From a checkpoint of a small image classifier.
Model: 5.91M parameters, arch poolformer, norm layernorm, activation gelu, patch size [2, 2], depths [3, 6, 3], widths [96, 192, 384].
Data: 395000 training examples, 4.5 epochs.
Rows from block 2, named by matrix and row number. Rows with one number belong to one neuron. Each number is 128 + 32 x the weight over the matrix's rms, rounded and kept within 0 to 255. All counts start at 0. Numbers have three digits each.
# fc1: MLP up (model.blocks.2.mlp.fc1.weight, 384x96), inputs 0-95
# fc2: MLP down (model.blocks.2.mlp.fc2.weight, 96x384, transposed), outputs 0-95
fc1.145:090131128144143161106099157151159167134192079150091053137124124120130132135182134184148107129090113128059173110151074150153168218142155116092141086171083121137061142141117165101142119092091085131132125127118190158110127089126170177111137103114145144173096101109139105086138174156176111129
fc2.145:130149110125144126129098163105132173112116131086128051146133112158081150139086175170112109164112124168122188094122141162143119145154122112110129129135185114150152132140110111131122202108097133087163159094099134140096137190146151181168157079125133106085131076099078137106153146136107054095
fc1.146:101114139125150108117189054117120133099097101169092129087127124150089096128130126148097095226169089108158144116129094118101123148066090116124130084094134141122138121109169128144195162145138116071130129137109142183142150101111111090136104077120104180103060152151088121121132121117111121157
fc2.146:106124135093090093148161112114110157091102102162130131139112133102093127120149118133147128149174134171102180141093083163110093141113124147106154128095077119127212130148186123134109152190126133113126084162142115152085150163123136143122043167160184095082139136137141117132150131104129133086
fc1.147:136095142145131084124122154134176146120168131139117148165168152134136094133188209166100134130101123088096138096174174159149130147142148133124126120088165120083082098154122111108145093118171118109087179152146128131128149141195166078191178128092166096121107154104106113111110135183123078076
fc2.147:228076090074127072037104092151058122128125161165111137218162144147103104158126146107092070127125133189165097108122051141148146087119136129107142137074162108092127123170090128069143123099121131088128102158101132082142201164143114168080092075088139111072143111070081113096069184107078111148
fc1.148:162175105138121120109165084097116173110077087112161156101113131158151107175134129149096142148181135123164113124152129133149126095147124129133098077088111158093104097144109082165131128149133127157124087149111139095071075157148076119137138158126116043096114105080102137136212108138160124175
fc2.148:095186074144125144111100163111118123136171091128112118178095126121157092115138171101101124091109114113130153106147163124111137130132142089140098145100068143085123094186152098145113134159145135142162133069096160192144074100136128122105164076114151126037105128146130118089073133102180092121
fc1.149:119201139168162119109171119165099101117134178163131115129155051158158146133111097093172131109131141132084147134173139190142116118132125186135072182160175089131157182126162135119198125156122211144117140192115125138144113154111153084075118166148096164172135179129083171125128130087137129114
fc2.149:158131085148140139077115139078059103108124082172106144125120156151106128103097084090166109126159173107143113131122128181059114125110100137161113160145068093129096130125105138136076070148144161138144105112127094122100083142095112113117096104146138150099158116105104096128151159085096141116
fc1.150:061112075126118094129056126121166142154127167132129147185146098106197074098151213163146153166153101121125137138157118120163116173159163182077156124121075149181123114181139089179089089096154095116117122125149093155072120187111139112131145162090106146060085113169185186091108111165103099121
fc2.150:090098091129107156082168135161139133135092137085110187094157181118155176152151136133150152082147094031112132184137153123113130131142115060141153146108117142178137144164134138150116182222189144146139129142091160141115133129136086085116094122129124139103161172109146171062137161117147104133
fc1.151:140080123175182194111103139155124142149120098094155088092099110162111125168062141155154162070133110146151109137065124224153109052129127136138114149152153121182047111165078051069146156162139163180134055119073098144112134138139103126100144087145062099113154159175099113118079143160118154110
fc2.151:107108171098083151109129138176105153191170190109153185137078167081170109151134144156170213124133130100108093201159081145149213112130026110104072113109137119092119125112133122128176129095185136150128096061123107098109161114214114093149180044158153142074119153122128095166158114170123118159
fc1.152:160119125132143156176169139122168102083115131119150135123135111171138204106155195135117204117174135117138120106153125119123165120108140109139114103150175104167171129106138158162146097059098129084118127091162105126112108133136097143141093141125102159108152122141149087131086154103123108108
fc2.152:167136166108115127054158098130100141214132154176151098064137095115148166106209109068111086167120140132106115148152140160103138115117126120162119090160160136125106129169139098096175095085099114112072097172119091103134100089113114135072133138150100157161113123078137121089127119097121154157
fc1.153:141173177141148156095128122076238201123073097184165106140125168103128139181100126166165109172129128110095174149139178154148134126116138149105108151151135157143116116128086105120144126165114107154149084147110133052171152084067142133163142125152184161143178102092139185080167152103077122122
fc2.153:086134154071112123094109122125094098128144158068153157148116070143124161132084058166143083128167118122153095127142114098124155116127171095113124172092148177121093120121130080156161094088093062182107104170108160163128170080044118116167180117168160075149143163146193147117115128137130143156
fc1.154:133096189113118082115118113109105133146095132162167103143118121127093103107150134112113111083151051051133108119123111118146139108121105109109085162132131059149177178122121114165102128169119102137157140100129090103134090120136100127166149131078069136064133102144130145104112109135127114092
fc2.154:183125113119148141158093092107154154139171066116139068121122113114109089140141138162099092137166114200098140130112117127134112172121098123097146132134087167115112103160061141155157134116150126152144135201084099108161127143164117140114171145125101106133097103156133163135160168178138155112
fc1.155:128076157109179093199087133130142121136103176147139113105107162114111130172112208124091058141094078120152108085144203137145089114131104162093130165132114041124114078143127103123125119137075165192129159146208106120173146147134092061113134124158147145161159132096107102105107148127118106123
fc2.155:111110148129135137120091141112141173062128070123144098182095144136062102129167096113076069112112187177100116122096145149172111104183134105039083098090173115101073150100136129111114123117091105078091164134128122044147150130167111167147165134097139161125149139068148133143083106124118173168
fc1.156:142101171111123090144063170110172165145089200158171186042118140144093123150154140135155100129193121154067088086156174156136130108089168125113153109153087107160121166082113089064103151140169197150118060146155134132159148188145134132140153044147111133153138181160140102119124122140141088138
fc2.156:156147096142179140034065163073184131129140172093161070159157116128167122087119137091151140129143175183066129116153076146166163164099126119103127096085174146128167255077101140116122100163148169142061123110121097115189111108130117151138149142126111120120120168093140103165094167134148161140
fc1.157:162143137073078135125115112148176150125079129110137134158090068103094110109104204108177051148140130117136054116109092131070031153147172107121099163208124133139079174167122120124158056147148169095000073209128111091119078157193054081123127174108115128131108183120156230098127092121086137131
fc2.157:087186123124139134181097128178136145177126129124102104099127110168114135081148149144117129123144152078126111125099176125142110150113116134145140149089158129165210116134188081177108116105198134092137225197175191096142160082094138108176130205106114095061084229128124202098097091121098141116
fc1.158:190149184139156182142165121124130119164159091162055100169089123136145146084069106132127133162135160121102186086128139198109126164077030195134129143139175095065148155126155157095086162242085105124138121079100085147132098200128061113124139104116127126159156067122073153139121176144147058151
fc2.158:133065135163077126142174175170088069158121088113130091192038112105096151096104126152119135156117156177122096122110126177103183175105103099143160078204080128097074175146137115111123157128124139104164139162107111140126174069136104181114181157157188125072159071083120090160165054149173177209
fc1.159:106150116170130115071076172168175114120111124162110132091181168071136148126123184102132111163118143103108146143148124122127050140106157199148140125178193090093116138135133112106174115086171156125135111110168101182105156139089144105137178092083114164152123126115196116130173133201147132047
fc2.159:064079197093162143063155115155138125107203150059088126169108089089087092138128093163059167135170103136153124119076146119155138113088133102108157121146142110127120150135144157140101093132154117109164124110108107136087080138094151151124117097119178141180130172118097092109127164035131069078
fc1.160:137153109132110108139151107124120148151176089078053156158107132167144131135143089166121154116176091155102146162094099115072140107124144129130063150100123043127099133181160127098119132095105097176100114103110133142127126152158128138112096149137102196143071111120097065113129100074163102095
fc2.160:154137199101156162117091181139172180180157170156120106171108095106102129108149122136188138097090102150155133055108087069175120131101172130152170092080164093093165085105139158124103095116120158144114131151122138141114092089112138157145114148093135109133110113104153089101108126118067125092
fc1.161:132097126104214114156149104122076157128160127100130123138072065093112155152071123194148149113170119139098113131144118141161137209178140134067133076132142130146105151147137112131140161074131172147115167119158141119072156146105154143115093079103066161074131182077205188178134128108207098119
fc2.161:138125122115153138105107075118135159132096118156149161137115165170118145157073106176132102140102101096128115139110136124106075136155101088138103134105137130139111128155103124170109076103121092150164121114182108142122130121191151162068105144143161148143132106156098124078092181143145153115
fc1.162:110184111137132113165173165153161101126084144166105140133120143122134125133117071089114146093112141187128136083122154175192097175089174113168107109142160185146137093094164118112195102094153119107148149114147116176098106089109173112137094077115178157131129110036141176112132099143111109117
fc2.162:165124127111156069151094164116086145152130109153101125125158119145111156099046133175096101150175196133118138129123162118076204137116144105175122166138097096180113142088068185118144104094124125126160166137157107161046072171136128143164189123105199108112095121123127096124077166126150117112
fc1.163:094091157134180158134116127142092106130164080160150123096157121141127155168173184112141071135196145145137099121109158168158127130105158149140143104181166065114135102116122115129132063033136132091029165092143117168124129121193167148088100100150145103114150145177179133156101091103155089149
fc2.163:160125134111187169114116120186138134053162172169170112054120158145152125121179133117097112124158169186121092159108162095147066182153133114168150064150122135159183191171120150097124137100142124118082149116155084121194109153133138159161140168114156092134132116095121108171097156116134061106
fc1.164:077141155083069094183152120125143137121081089137142101110100163140121125087109157136137095153042113080100124132139147088087118174105131086147146151085130151100110113120140120165138112143095154162131105136195125154118175113104126107213119103109163171124120115083125117146109108117111133102
fc2.164:113149165124172083034087072141138112113102126127134087160190113168132103152066152116124147156078153137157105124131071099127094111140173115144168125102153096124146142168145095134099163146099109086148168130146127135074150143132154109160114133154183144121051162104153082185129117064121094056
fc1.165:102125165075108151098105123148132075077172134161092120087142071069103099129151130126125175189192154139122187109066147180098094103159078198122161108142131100100119079131134122139099104137144102133093184090065107090103125154151113082134135153140137083092096075124112154110115117147160059105
fc2.165:108126206141073116046103106118074116126087145140067148111133110144096139155059095117134137094145107139089069145103114150145160146090102139150113176127137146084072122139110132157140149156116123052101207106153069140143117134150111138174219163114120109132132062143133124103121115059172095074
fc1.166:159132115118161101116108104180109107093128151113120141073168088085195104105087129132129130097142118109106105118107092152210130090218145069116137105081071152068079150166145117141146102138148125088143127094138150133129079127171157133133205194151132148154163103120106139165090144142148099125
fc2.166:116200147099107159106161134131102145176137123110149118138116141183125170172123069077181170123132162085138117130083167138130097188140110161152075128131094165177103117122121102115117137160085081134119124161139093148106114127163146091124064103083134125135119102151085129116152125125150090105
fc1.167:168126124155143139146149111173133144125136152176136141087133121092184117153177062091114166180134093097103105100140105092136069116176125112113145114094093138151147163176155120140149093101163185094123111115068145124121063132167115091142183153138093116125174114134056102158085079090067124118
fc2.167:144117093141065149103096138120105113155154143157081112148087116115190172203150109172129102145156064093121085139173124164145095109141103092128098169149121141102150071079129070084107141138159096149105103149121158126121112105142146128163063100138200144106077084126067153093155107140160127119
fc1.168:136122170164105070141186131088091064129082084116152103142092148112162137139153152143057115133133130174132138104115089115152172213137106136093125126106168114151101075090086131152114110097097157104125109148110116133156086172145181145139144120123138103112107144088106069170087133155094156130
fc2.168:162112153112095119141056151117159116142097076189104146081102089113117107061118122101162115149149136134113103073119195122073094155120084120094148084157157083148114152070113112156173139150065087119117144155131145162115117132122149185149170174075147110152094137133109115138117112149157111106
fc1.169:169163156167130114153125097103180097181095138168104113150129151089147117166137135140134151154178099108130126144134147118094148166135149165143169158169092082086134134103129106123138192128108165124172159099192156127102116124113126087133135131100150105101097138092118116123157142163093113137
fc2.169:147132132119081144075141114143130105090117106136113162170149087103148082159124129134098098166149142147067147143122156095079138151122135141140082101058103101143124096139119117099155161076165080147153114142097131085104104151129163137084130051152084154069111100139152127150100161110127106110
fc1.170:146121115144148111054150131126155086140097118118130124170097117115109098114133200142115121152122057098159151144092133064131120057153135081142116085084133210149161071101154186126121149115130108096152082113096116144123117135127154147132147119140108121143087134098154104121169132119077136101
fc2.170:088111144165066080138119126102058111164206128119101148100092176126097121101154121197077171082110120148154132104095131160096091110143158125102115126120154094051108083085111124106096098112114142144125152111148102129185150117088103081124119145132123148177064170183156152065097158153114167132
fc1.171:207104180096164136101126120070085100105138080106088120130158088171097144157089155142118126185214113071062186134111093139081149198132078125158124119112054041094131167152166153125126160095149094163174114106094116133084113152149157117161106144142158136088135125091111094150128166084184089043
fc2.171:117169147148095046127164074060112123151072096144102073116094038177147115147112079117088171144115230075087111135146093102146134188126097153141060162095089096112180081166130188093176170145091132129176149130126140141168096065184124171105158154118191072093160072149171114132130127098065085097
fc1.172:133114120162101140169103166121139126181148190199112163097191128132114141091131076149092092092212080160111124097169247136073093139124155092117102126131118091194164083137081134154126170153156132163103166155164139104182094079107103140070137092168100133091120206096108103123122122133125139114
fc2.172:137104114087137127133072152101143146135131118119159179136083108159160137108153082110128086107089121129063154122142121145129167073125153171073111128151157167159133175123132112226111175107156168115116134129142122129123143137172134145108162164089062057148150136153162084148071127188069130109
fc1.173:158124144117140128117137187162106092178182195086143116120124134082143132179192091106164179096162154159165096110146164116105092162160125171126112105166151107117136158129192095088153142103169161136138111085114104124140131169189112103143105105069165163131162114148117086084087084139166136115
fc2.173:196130141130111143053128157173141152131116110129142095155170136178155116131137142092090101104155112141105075141126162105102090160155114078108144143139156090086063130105161085155128095146152127175124084109139089142142122149131098087184113187079130107128133110109130090178126105074098152081
fc1.174:172096120153101105050195148082107183155103152125182083119184087149132121092151146147116163174135142127063127128103150136138171105102118142094075111193080130220157140150084073141114056147144132109194132188142121209080193131114128133187128123149142200207198097141136116111100138147102171095
fc2.174:189143120202180119099162141122158115077181104153112107153214058102049109179129126133153112199181102098109135140111122091129138164113107126094169094119124171053103111136174143073162172120092142218113186140186091064108114120101112131106145075132136156102064104163122185148137138137166141111
fc1.175:133077138142115080144021114124120185127093105162141118147112156205103157113136122122119170130175130147104100100072144131132126139109131102159128125141146090152153183148120141079108127159141129192146154174086150184148185110108128091149125084115161131098168127149106132119140098131145187145
fc2.175:137100129125147084169151135159097121101156142106116170156164092155126155224123140136178192086151114144088155120161150143117133104152131179093094083141100114116177116193121175135127149035096121119114086151125144109139107134109126104101121152135103176101089123127174137139115140069126078146
fc1.176:096125061056124103119197065081166137180085146176143135098126158065160097083101127136106048123206106142130083083194112192079097119133073150115080174030142094125156119064165115111105132107137164157123120162099160114165063119208108064129142101126133096120180127145139149157064154080070119168
fc2.176:188092083089134119212108150073117098138111100196117100130190157171106086095099156152069109078057047109120146110172112121099084094146102154096056147166080130108200255143144153165057163123119123080117186197123120090131104122067156179106110138123110147133117107112182117135120101062145094113
fc1.177:135102129095169113121145110181123111097153104154110187202138137057090098157188114135131111184105135088206081175182111095121094108134148216085134133092163117181160145078148133116107131135134145121177131126129176147167144094111064152103188119060137077123110154139163175159163115106116105129
fc2.177:092067084126155113076102150128178148163088126144113123132116153135086065119131130099079099129105146077162157104081151052110109086162120143138148130128062145163166182178102096150103145162098112137133143148103172099135127161103080130077172065091177093149117167128108149116146083145135124119
fc1.178:108089201133099071143083128137065086130096165203148147110164121144159131131102108066136140176116174163132108128133168105167084121117155122126178093106162149170145037132113143080108157152108178111115140104067133132134114045092128161131115152140145132116102122152140118165114145107133118145
fc2.178:096110119092147161152113196112136168082124115151167181148149122130115076104104085139175080128132118106113160113208043058086137097104112137072126168185110099123151188086088100116164107166042121136121084091108164135093113126128095103092124111103146108141084098137173143077173142168151171079
fc1.179:184097182143114134088106134136101123146105134149120089092091157101118159068120092151113074167166111090094169118142112149103167123157071116106130125140104116147101161161104123119148097089164141173168102142094097146110067133112111054179136087085108085084144127098153128138081124148194117092
fc2.179:107077121105063151152149095102141115122082135072167132163135114147076083114104083093204158130081143091098115085108143167173147160139110136163132091178101126175125112146120149156112143161128156089161141132206088151158086109165121142141178170149112136136185143199174112115100123138122130148
fc1.180:133085155162171200099096117156126163113150087109102146080204085099112127191140097084163133078160137153197190202100105110189111115175159137078127195162159052104113177159146146111064115136136125195087125116079139117123136174122100106100121186089138093135147109143110088076123101117139093100
fc2.180:143102182119172108165093187159190167116133156161129139135136099170107135105126133166106153154107112161161105153143048070122171145158214104168139043054227110137147074053129137103117152119111126112140074139155121176157147171108161129153177158117157123189107114123160095160092149134124119128
fc1.181:102131163164125122124141082162136112103089122140151087162126147114124097117177140116105131149134137144092147126150139100109129128131097155139027166094149140124165130129122111089160174154145116132158114152159138128126095117162113142116246116094136117130074129102151143122147108068139119119
fc2.181:098118112093130106124080148099138142110116133143174157126160107145100128072101094163097090127142169133132102142154148117113105136157146117103130103153177145113176117159129158121077132101119164122119113080126174129111144142170131145097174117059133072118093142104116116136197118142104100146
fc1.182:114070120119137115099089108115111107122100078109156098162182113089136093126155129131135145114131102120146088144119104120146122116070141097133113127070143100097149141079116130199145143074101112085096068138087179146115124160146135136120108170151142130142103127117140070109120137124133104131
fc2.182:072141094112091133120092110164131099101162127148131087123143151098118130168114135141124101125132172148121116116125143140094104086102168153143137141147168145083127097160084124141177097074123146104155137144161097121099140183117151149173103162132137088147102091135109148083117148113039137118
fc1.183:136096096129121074138130134135125145108128141152187139137071102083118125105119138161096118115181148129170135140110128157166116138127141110118150155135143115090100093129165097126138138109163105147096128129157191159135128152117136166099142163173133176108156113157116143173110127141151162147
fc2.183:121105138160125140156121065137111133088107147143187138124146135174143109126108076057121196170120090127122085143152083148113145129136108113106106164109115106193149119106072156136121147128097155143110113077130132070102144075106151091128121146143137204148144174144135159087123112071106127121
fc1.184:168152108089172138059158142199161128136142132129126210113108156115145160114098138096152147210148122087157057116164068104093118116205130126186149140105207126095141115085139088101074131084137097140085146107074111076194122161221063091177128107139129150135182178114121170083092195091101102161
fc2.184:113190128133104200061152174188107085195089158158088137161073131129146196161135135091077093163139188155097133138119180112128114144115128043186085173108135175119087216222123078202118087076130069092080178176091110118150171180109130117142139185103169167114145167116159149121064164141145105102
fc1.185:108182072138130101069147122085127144171149115100133108097128079090094130118170110120187153136209152110139052119187186131143152067072084151130073095226116061094134125175122103154132114133131143138154136116086144155077063175104000101037129190174140145161168151072093156103150072047112179177
fc2.185:162138110178106237174088119078040054184156188187103122119110129181117194165044167112166137077049204108116149120153176121109134110165144132120159144139169088124130166147110168133159148182185116102101046070110164133089153042104174142111119083182146118097117090156050159121194127108098133227
fc1.186:159170145127122122090120111129117155095078113145146156137192129115163115104084134099151177098107082105081079130114129112131044121080142134082145078104116149169089047173154110147103088145138146143111091159138172137101085117118119131135082074114223110111122092200152115115130088102150160149
fc2.186:132129093109145148057118128143135136121139158083116138138188131171114136101162094125113170082168191137108183136129049051161099151166149118171148084101092158121079101121137147152145135090116149106107092127107108064084146149101117115159086130188147125178064060084053113126163110158109146154
fc1.187:184127163134151156146141137112136087149140112164079114135015144191092082135060096130174137127090132167105159131082150123141167130139080120130179164076160078150083165124127090104172207204153112187124153191185117100144176110093109070144116072081150161044132118131124178093111062184214130163
fc2.187:122140105139093155104152127104188152106159141136116163144163100091151122137135154125081144121106117156126044114191109169164191158081114182086138178086073117113120154157147124160120167063196136091175162164159079101139135142149149157082184126139139134054202120121145122118073098131150236164
fc1.188:145164103080120102166157101173135105099085072118148186139096113176094120177116116090096139103129160197109153101139164221134130082088140124171156126139126168111155147120115143137156090101151160174158110142175082179140118114084125092094099096151083098159092149155154179108128081131120151101
fc2.188:116099171133138135126146124146174179138116103115125163151191167128039132087130103084148132149118107175142118096124153089160174120112158097151165183133111153154114117126123169122170178125175136153155134155102132104129157084145124150188153218147143159086147166099116085162110141141161166118
fc1.189:086147103120130141150138080090167123068116110166116137139188105122150166081180117079119074190148103075128153185152131148119100164145144110121146113119075180150138171155133129177128116091144160109192147146155220143079136165128044089107128098125096174152171106172150163127167145104155142175
fc2.189:086135119115118130158138222089142090171109163138111143121087118015107164114081094108121148133127087123124139146131109125133116100147161114136128070072093149150109234078144127086116057197112118119139120073150129125121185025116146100174109076147131149142093119119096174117144099123174117201
fc1.190:172105140151162111154113098144145083114150103096109138149120111171163099123140092124170152104152084151154148107090145141066155136144111103179145181147141144175127085112119156127121178111122134112116130170093172105106155163150122142122168107119160075163179109168106123145113171142106090091
fc2.190:135081142161085140204168162116132078131147164136118075172143158107101165125156169115113118114151205138130095127148086097161116144115124133115113100101113128106151153111108118133109162086163157083147099123140133128112134127136144125168126087140148075111127127094117176158117134136054140106
fc1.191:124109117103149101122124147129108123140122104104113157138118065118148110108133141115144107145122145086164132125116144108116115159139089127086146150154053098145148121108109152108106151133088115112109131116133124152130180180120085145119095155161127107146133067071133181113093158157145161123
fc2.191:036135131080108148099134111149124102128139117112103103158108132071152119133083191053156129153149155158093097142135111149117107163118146134125139166090123161082154114159132121066152127169105120139148117142105167070114179105094133074136080135105094167106173144181156135176187106106150076087
fc1.192:130141112123128111082136131112131196059084107114110113160115122119157088163097132095113141184113122122136182133140053102170106132160146154155076156155167092150158164126145109110109118115096181141083165127090144149112102129132057104101101065156150097078155101130121153082081129137075173068
fc2.192:120121131111106105144089116103075106075100095108089148130071127095117128084090116134086168148160100121151123104111166132123081162099107118122125146123103129081129109099124145200107044044094133127102193129107103110139157148093129125134144125151121150141088183199114155114110100119166127093
fc1.193:160173132120138090130112103091141175121126077116156121132112132118120133144122127154125180126137064103117130122122119129074122150152121153106162120128092137050157135157067124153081122068107135138106139142142110151131127111134123122106104091041101115126133109126119113141134154115135146150
fc2.193:092104130093155112103114123126098097112140096087146167168146126174121124162121142081108149148110085117115116129097145113169082149121093146139127118125127081139121085134156127134111137124131122121141110193082132127127109103106124130134158090100097159104095090128114130109143120099114124100
fc1.194:110169140100119080143173147142129145137171091140145190124100123110135190051159099126152170115166133086106138136163130116134139118165194149194124139083137090152148102118108148055130081161090183129139127092147106073151189194112045108125159121086123111227167102077174086110119126137151171120
fc2.194:142068176096061116000103153078154087140194109040138143218169123100129116136165165092152101117157121125083085126128083120097141123139143136162129107117108094126118188078131147122107115145162150134139074131101142168063147125134142125099091120109168123162089123114120122162173147065106120127
fc1.195:110107130090131099124100164084186114139124120124074175124094122127169162088144095116113178158171141117084141140123121095104081142092095075093114099109151156061031119128164169083126093133112113172153088118085171117125147156131085184148157156153083145100070166124125130115094085129090144099
fc2.195:111128191147069177088135121154153107132096148109106030145161134112135073140207158187122100092093165176113123107127168173069116133110150109159118140105096083104136098115089161118058134130133129132144124151144120143185110150108105117137106091205135022141071115142147132097139152127137069149
fc1.196:085166129145119121122123110126148136143140103102128104163038170140138099202162136108131156163162122137144097144158060172165094123135150102133116148122128130144124090157170172130124125130131107143151118118109132117178144103136150111127172129095152066169108126080130134170125174081152193190
fc2.196:106108126144126079166134155155104113126132123142147156195119142129145128111067155119109117126090156102129140097157110104118158150131127109146121146140124150115139099104084099157121115151132118155113154146117114168117113172092117123121137122165105154139080126151128148114116131116150149086
fc1.197:139104109121151140116082118130121164118119139123085119107122121098125144064109124079122130109081126159111097128092136114073160153131132075128128089083146120139082133162080088146172115131184087105087132105101134125105102061131171128120134123125095118143091162168096132101152119169106093138
fc2.197:113154147130117193144177148120126160156156164133104106168159107166162107128172131179107139134162172147142151150159125132143155151097132155113112064124125151140126099069153096155112093096163140177114146150070109126081086160113145139092073107116093125103169098145126122080141104156155165132
fc1.198:107121117113128115165130114092168155140107121122152106140098112109104137097138163174145156128055099067128089144135142122158138094072147170160105078148088102152092096171157158162160139139150135117140173110111108148151106098086128118104123091186062145098102146108097129110093164150154194115
fc2.198:158159151140162085151122194077125155127113134132163164156205103153139135119112156133162118105120127096128133184134142163178113141139172100157155154093179155110114131144127172114122064130125154122133153094156116106144168072114131083152160157094132180135174126107173136168158119097101162152
fc1.199:146147123133147078126123098122182128109136101149144104063138126156100093082125099037156087137129109127134100097130100163142142159131141149164102142132133155126144173190159137141106117113225095141116078106114144119061142185157152127175032095076116163093134093141145172135110136078135089118
fc2.199:102118152078125147101069142167130108148102101096150079121102158119122141137096156106156141104160085100113131122129158094153120122134115145137107148111110115074109203122119128085122151141117108113125116124137060081185153072130100160067149089191144131140131101115175099120151132151144073164
fc1.200:120202120086148126114159100130087162133173117139083160109146073166161074125166119079147145131131111121154177175135068149117125127147101117086111131104145135132128133080140085118172131097143130137080089122121058143107078137111114119131091118139167072125124140124105104120119136142111150169
fc2.200:113075135091181193085105178191138147147117109143143118091080203112094137154108099125144116092153074132106134167165155106092174093119164163186101160128133074131079139138161126151152136139119116136166049137194101091170127071163089123117094105098148130125085117167179115157093161126118130112
fc1.201:140148123113137082094123099122065151126055161101152129160159189148127111091135149183116126096157138102171131172136089191130150072122160153110155155147077144147139167137112165108130092135156071148111105098152112113088139150146150144155173135146121157133091067088102152168099179126101121099
fc2.201:126114061094136133103170145130100170185123140153117130130173129119145124095117118143090162109107117142080163130102101123134117095161131084074142140148138177137178099131143197112130137103106110200163063171133125142128112153146157119101106156135073086186096131109119144126133173100164126099
fc1.202:107134142124191154171144142159140109130115114100109085105112113118079173112181130094098152133065057125066094129147087140118107119164118105159153087075118182104185168085073132106136153097151176115084121100139041167111096160143120105069162176165115170132166095160157154156162093147118151117
fc2.202:122134135147122140112174117174122152141115101175123143133120121185148148131127125080113142122132134119142170110114180143139114133142160192153149080128077152120155116125108124130156150105111178119145117138133117148139088164144127173087093085124072173126134143107115164140104118073189138138
fc1.203:063141171126137118120158114066150154129090118094121152091079096128111137127069139128184037121046108128148093128166123171106118086084190113171087085096126167090148139115163136108083109160096093142137134165110141132174107097050098084112146153157151174154114173074116185167099163058049102146
fc2.203:146134183048106149108123177106099153148130159115165128130122158146095163104106103120108067114134139131108122150163211109151045154147110080182095131110186150101022204082155127139165112154098102188160083114164139138127108163104094174124160181125081100144153139129160133177100067110085144089
fc1.204:130126136127132101104109111168115159137126166152117136155116097143136145112119144122189122128151172105183130136127108130156108167136097157141100055114108120116097105131147164152208151185122081148153153118104088141113161100143158085198185107117157149135113166141125127132133135115115117105
fc2.204:131099093180065088138146126163124121112111120123087162162121083117163092150088115201064113090130123151153169097120140142165101121098168111148093089142104107109158127154101105147151186144192173090112165108090091116157165112121149111159154151120113148165133126113129137112132118141182132137
fc1.205:134133168159105067133126149143135142120138100121126135078136100167138095070164124127162122148204072097160105115129141163107094175151137120141121111127123104156159152147121140143140139047133108146166140151114109116175097139149150113090145124087137156199160138082133073187108113113191142116
fc2.205:177127134080190098082131104077138145151098130110154147128143150075094167123161132104109107173088129104089087159095168138115100125151108056148074083150165122144153156143140152113168108190131170134122140130149067116076113130146137157122136088139135122118125105116113134134133109130119055122
fc1.206:126156089104134114160147127083132071171114094141144167161141147132144151143095136124169142127194103113098194116131161180159148097082125143118148113145137148097130106099150141123151166162155177139043092112074115069094082067086224110099125138142130109084098103120185160150176145140154082121
fc2.206:130130154144190093085123126096092151117090116101134117100128102152058144136115128186110119088072167159157124152135070119125138088151074125135148205188159160139110109138116109162135147115103124136173085106064145107104157114098125110124191144146133102086174112174173106123126105070141144080
fc1.207:147153141058140096147130163108180126107105115105144141100158183145126148127134100103141155139164115163109148144088106066146118087109136144122056202101168130085111161104132095155135100148143093134117092098140101153087091160139141109118152121107106116134089126102166015051108194096178069105
fc2.207:137147116152161081092111152123173144109178090169171114168104115124106131090153150102158152106181086182114159078122115101145156124114196152091140107136194094108096113116128093137165103159075058127111147093160163103145147130128136140131083130140124100093138155081186129112234149108099144092
fc1.208:132100176158136185101159161099104142240123199120127156169148167172116141132136158138036075091147064106119073089102131102149144160101092093154139094166166151096123092102141117111172081112139113119025095217180137176140061105186150121080113112081145127104202170144133116108143148144101082144
fc2.208:120140127152115126157104090136124169140123111153090123117147150197099064073177189114145103118171120105146109152089143056110158137170092202111151191139121099169165097168142089068079116109142165106043175157135168107130126094116125173080124220137110088068168210162181098106111084080078152138
fc1.209:140106150148104147151119131173154161146144162182114110175177154137140129128165122107150052155124115120097164085165095167147119152100153092108189123180152101165205062144138157137163111119131155072128133101103160126113117130068127118143093136140141140099101167080169108122167127127143137129
fc2.209:153201138143107135078169158119159165123163165145131165109116093141120130130138144095115094163125123107118122115100150143117110103113126063138072109145127101126123136099124125097165130084080183099091120154112162118131136148137171141097134122148172086082131125123106124065149161145127157125
fc1.210:135146097120123141114132131172126123090145121107141159187115139140155135042129160128097147146134136110208103125139100137144137153112103127122145143160129070103146124153122179110058066093148130140092087136099078149098089178097111183122179166093113098063117064092108172126163220083129145122
fc2.210:052137103126123124127148110164140083118110139173143106113137114162083136122114153131128154104111158097108101156126123173075128167090128128139147106162110118114140115114126164128142178155088137094164068161093172134126113124139160056106167170160123154147109124154081127154118126105127084104
fc1.211:193146097131105121177149128175112211163131188136148148133104145153118135192166189145024147118074113087098127115051104091148110198182135203083126125105159180105168139176084117120107151107129104130068163157121164152181053076184134117163136136144131149139081187151145100067151114141070160144
fc2.211:174122138164131176137113169192151155180145144082115192095064128238082192167122136187059122077099139123108119139086137057129120124138134123088163166141130164137094091116217080089098072169114127122077151195163167131160059128209100152158123123145187157050165206183092150076133202068072093086
fc1.212:163082119094125118152092138154179146067067145093133081036181150076097111111116118141141101162093122103104109157171151139158117140020101167103123175107132036068176077103105121136092111175163133158151101129173124148147138158165162053137172071164154133098187081130105088060102122120151084137
fc2.212:148064164160123140067102119154162157097098089061155150171128108088095107076078205175077125169111188133167085099177156138167123111156127145076154097076148123151114102166161146131183148137091176092157176149159010140128127134164188125148217146127126200144162142103144137139164049125106204163